{"arch": "crnn", "model": "sound classifier", "dataset": "chords played on synthesised instruments", "train_examples": 52083, "gain_aug_db": 10, "input": "waveform_16khz", "targets": ["root"], "num_classes": 12, "norm": "batchnorm", "activation": "relu", "depths": [1, 1, 2, 1], "kernel_size": 3, "wave_channels": 64, "wave_strides": [5, 4, 4, 2], "widths": [96, 144, 208, 320], "rnn_width": 192, "rnn": "gru", "bidirectional": true, "rnn_residual": true, "rnn_layers": 4, "label_smoothing": 0.1, "loss": "cross_entropy", "optimizer": "muon", "muon_scale": "original", "lr": 0.0087, "momentum": 0.95, "nesterov": true, "orthogonalizer": "newton_schulz_5", "adamw_lr_other_params": 0.0013, "grad_clip": 1.0, "ema_decay": 0.99, "steps": 5400, "batch_size": 256, "epochs": 26.5, "lr_schedule": "cosine", "final_lr_fraction": 0.1, "warmup_steps": 100, "weight_decay": 0.04, "adamw_weight_decay_other_params": 0}
Rows from block 4 of a small sound classifier, named by matrix and row number. Each number is 500 + 50 x the weight over its row's rms, rounded and kept within 0 to 999. All counts start at 0. Numbers have three digits each.
After each channel's rows are labels from the 100 clips, of 14848, where the channel reaches its highest value: "strongest on" is what is common among them. Only what is clearly more common there than usual is listed. The data: chords played on synthesised instruments. In brackets: how many of the 100, against the usual share in percent.
# conv: width-3 conv, stride 2 (model.blocks.4.conv.weight, 320x208x3, each kernel summed), inputs 0-207

conv.115:505510516522414563520453509554453525515567494428574497473449516424570451621510483577528484467521473514456530612571469484461465528472496523431457483435474504397523460500533563419538409536455534587523512505491511484495429401536512581549512506551504640493505591519519471487595559464526471582516469470426438519464485540452548399526404445470492492561529543489480466500468466560455480523579546533487467556463395485464556507459468474465478555497500428470493509460458475465512471553474569384509440478525596459487541499453537586390531446438468559523474504474534427450375543503385493488426590529513507458510483462451424615516570540452
strongest on: the note E (75 vs 30.6); the note B (66 vs 29.9); the note F# (64 vs 29.9); root: E (41 vs 8.4)

conv.193:515510546616531428510530452513509438456418381526507450615523503530495483396455469605427456547532509493440463512410539456476447552521547562597544458529555484547524474549554522562503548493478464479611406418560492516527488522581467531482528536572468436421545412516520409455494470455542486449515524542530473529547532538487393537515595427525482493525565487637569448511591484418482413531418503446421439510540487529384467567524481459486475551466497428579533511478414461540561534469579509515515525414461569508513547452492494522475520505436492450461562413475515529528487447518500495526602501446457506535412561496538519450464479478481
strongest on: clipping (38 vs 7.8); text has "clipped" (38 vs 7.8); root: C (34 vs 8.4); root: C# (25 vs 8.4)

conv.132:430495563378491585435476527569560464528422475547445467452542512534405534589435480562444486535486471499447541419564581505562532490477560489525547463458433584455554476452585551505533452560521496508530476447487493491449486456446492523532480459529499541519527530439558500509503485369457599424555452494480601602561512528508448484464610471532595430527507534448492452500515528554497507426513523493514569533566511495471499586471544499556521516526568504499461442553445429616433492459588532506599426554536443386493416488536491523481447459509406487475526471479484567610546477500475458525523387507541483427537421589548488507466482580481
strongest on: the note E (77 vs 30.6); root: E (43 vs 8.4); clipping (36 vs 7.8); text has "clipped" (36 vs 7.8)

conv.28:485499524426432479414510472471480554524475527476484442371473555443514621521481440400533544552584437524467483469440499415549420473423537443539478565569464520468475496463546479498458480532434460491411475527516500550535430449479478537463503466509460633406518520420366616488481444591469477500494471561432535498428453487531472422432492530557587461475445520507449486522546473527464479431528478555502573445492460477543477484483489556439493523477490545457537529536569447460611460538565466368591487505461641536552431562480523576523500493390471550510501575492466478528511481567542451583502491463498490516506526578538447474548470572476
strongest on: the note E (84 vs 30.6); root: E (50 vs 8.4); clipping (29 vs 7.8); text has "clipped" (29 vs 7.8)

conv.282:594469416549533514484463506455537486503485385528535540563478600518514495526549451502546460519475590540420499497518529536399469545506608514570477426424487555495457497494462473440483470503443523480463488569513531547497428439545485563391519535439505504431461522451431537491518483512518463417381431553514568443465434497507455484507482424519513443380374553529506447426466439578457496448546473487477461535492523444390410581490561562508515450511497507522575512527426413416527401494564433453466454529490506535465416471473467499549530464422515478535477449472500458565546518534394570500605435501481520453514400454521516534498547381514
strongest on: the note E (91 vs 30.6); root: A (42 vs 8.7)

conv.168:468501453479420497499534404468505494470575448479531547526537494502529472541484545483497539430463481502463433374540478543556497562556501531521565512573541525552447538471575471562441564513366444496558533476502389555492495627524433505560511465538552565515489554512482482563440428482482528533487515659608591496486553539448482552525552479556479514483498532492513470395556462554468536550464499574508572469493473520524529442490549511554504530465517571501518574479582510507506461518532440457455519450487472471485376609577539539528588588474555536471480537494533548496418414457544482535533357421506460480509478449509399393432461513427
strongest on: clipping (57 vs 7.8); text has "clipped" (57 vs 7.8)

conv.101:440480371478488532505535555405561523505613498548587454542502504542567493467492477524434550503557401560450451560433499525507412541516506546529558458471501523541417507509446522432595487550563498497453480471482511532619484499498451560548439508550487519509456486423565468525508419538489456547531538489442490544439592540469519423457544461406510420482432565504475488461506402471572564501421480489465489602531506422506480508544442508572510423644566570516535499560482412624434532418415581505563554540545435463543555460481459424468447494507452522503459455499503437599459441487505445507440552489451470522475480515481455527487599500511
strongest on: the note E (61 vs 30.6); clipping (29 vs 7.8); text has "clipped" (29 vs 7.8)

conv.50:553479557520475509558549448544435520413517583521467499543539551453424550403394473411566532504557457438546377431504488504537485480518439525481380507491476495541478526465544511556511533522588385603437531473573536533396496515478546553477440458461492492494494475405512472532569554485428525571485460494503534482494471512574607529568475498548577441574435511496502491508497565430462454493464530518438505535545570546452493510491573490421488468542440461506441433552560417431571489503465504477519597582474462525504569538549555548402478451514541464393554490543433559461530506490448580602502590534532533459592424551506457480480431505506
strongest on: the note D# (80 vs 29.8); root: D# (38 vs 8.5)

conv.81:533483608512474490506546563537516496507517523583422491442527532487427520494434473423509539585542568494630468568479481459460541559448483539460377455483495539578421571487530529470418466482501485484360452512567582464508569469522517547541457497495502493551591489459470628482508557516599476429486447497413495516499547522484506575430445447485585501480566565457454469572539460468476585474476474532535462529599554441621509553518513517519555537453549564458556526496524518534420543484604504479424499555547415527524543310527511446537498426559531443491563455505512496508507465517501534490454551482554538524501474531494454568542454544574
strongest on: clipping (40 vs 7.8); text has "clipped" (40 vs 7.8); root: G (27 vs 8.1)

conv.296:472539581491422434435474588516519541496431429473456497450490589543474553504508458495566443556480501439587448480519564418564497462475516493535493489550559485580496493495465437444487528556513579481505557447421510548544509516499548534479520488413394555436368476438427395508493556466496496494524506554567582567441530444437405502425398401525454523396451489454453522503462370436550474441544516534495483483495553548473461531497513510522406453409462519461490450584601511544525446467586461408572459519416541497517470557502551460539524515442539495527543398417541619533497554507509475547499509457501489525536558493505446479527550556470
strongest on: the note E (81 vs 30.6); root: A (37 vs 8.7); clipping (29 vs 7.8); text has "clipped" (29 vs 7.8)

conv.254:518502502515539582555479497520436441543520586516541495620538492492436464531471476345475562459486567581528475516476515463555575538538557505486452479464464459481422554502537536504523492527513496472430406521486482497466567476449438509545522507471507423461485489415551532466489543481468571438420553423505514390507578437561598518489533476469417504533521436523543428554524542386478529481408581573533483546516471521618516523534472471466506594524538383480425509465552450520414482471481466521529455473552526531402489622469507516493562473475536493450470452498487515514438562506385535571441509444416517627528536510594489475521489480368
strongest on: the note D# (92 vs 29.8); root: D# (60 vs 8.5)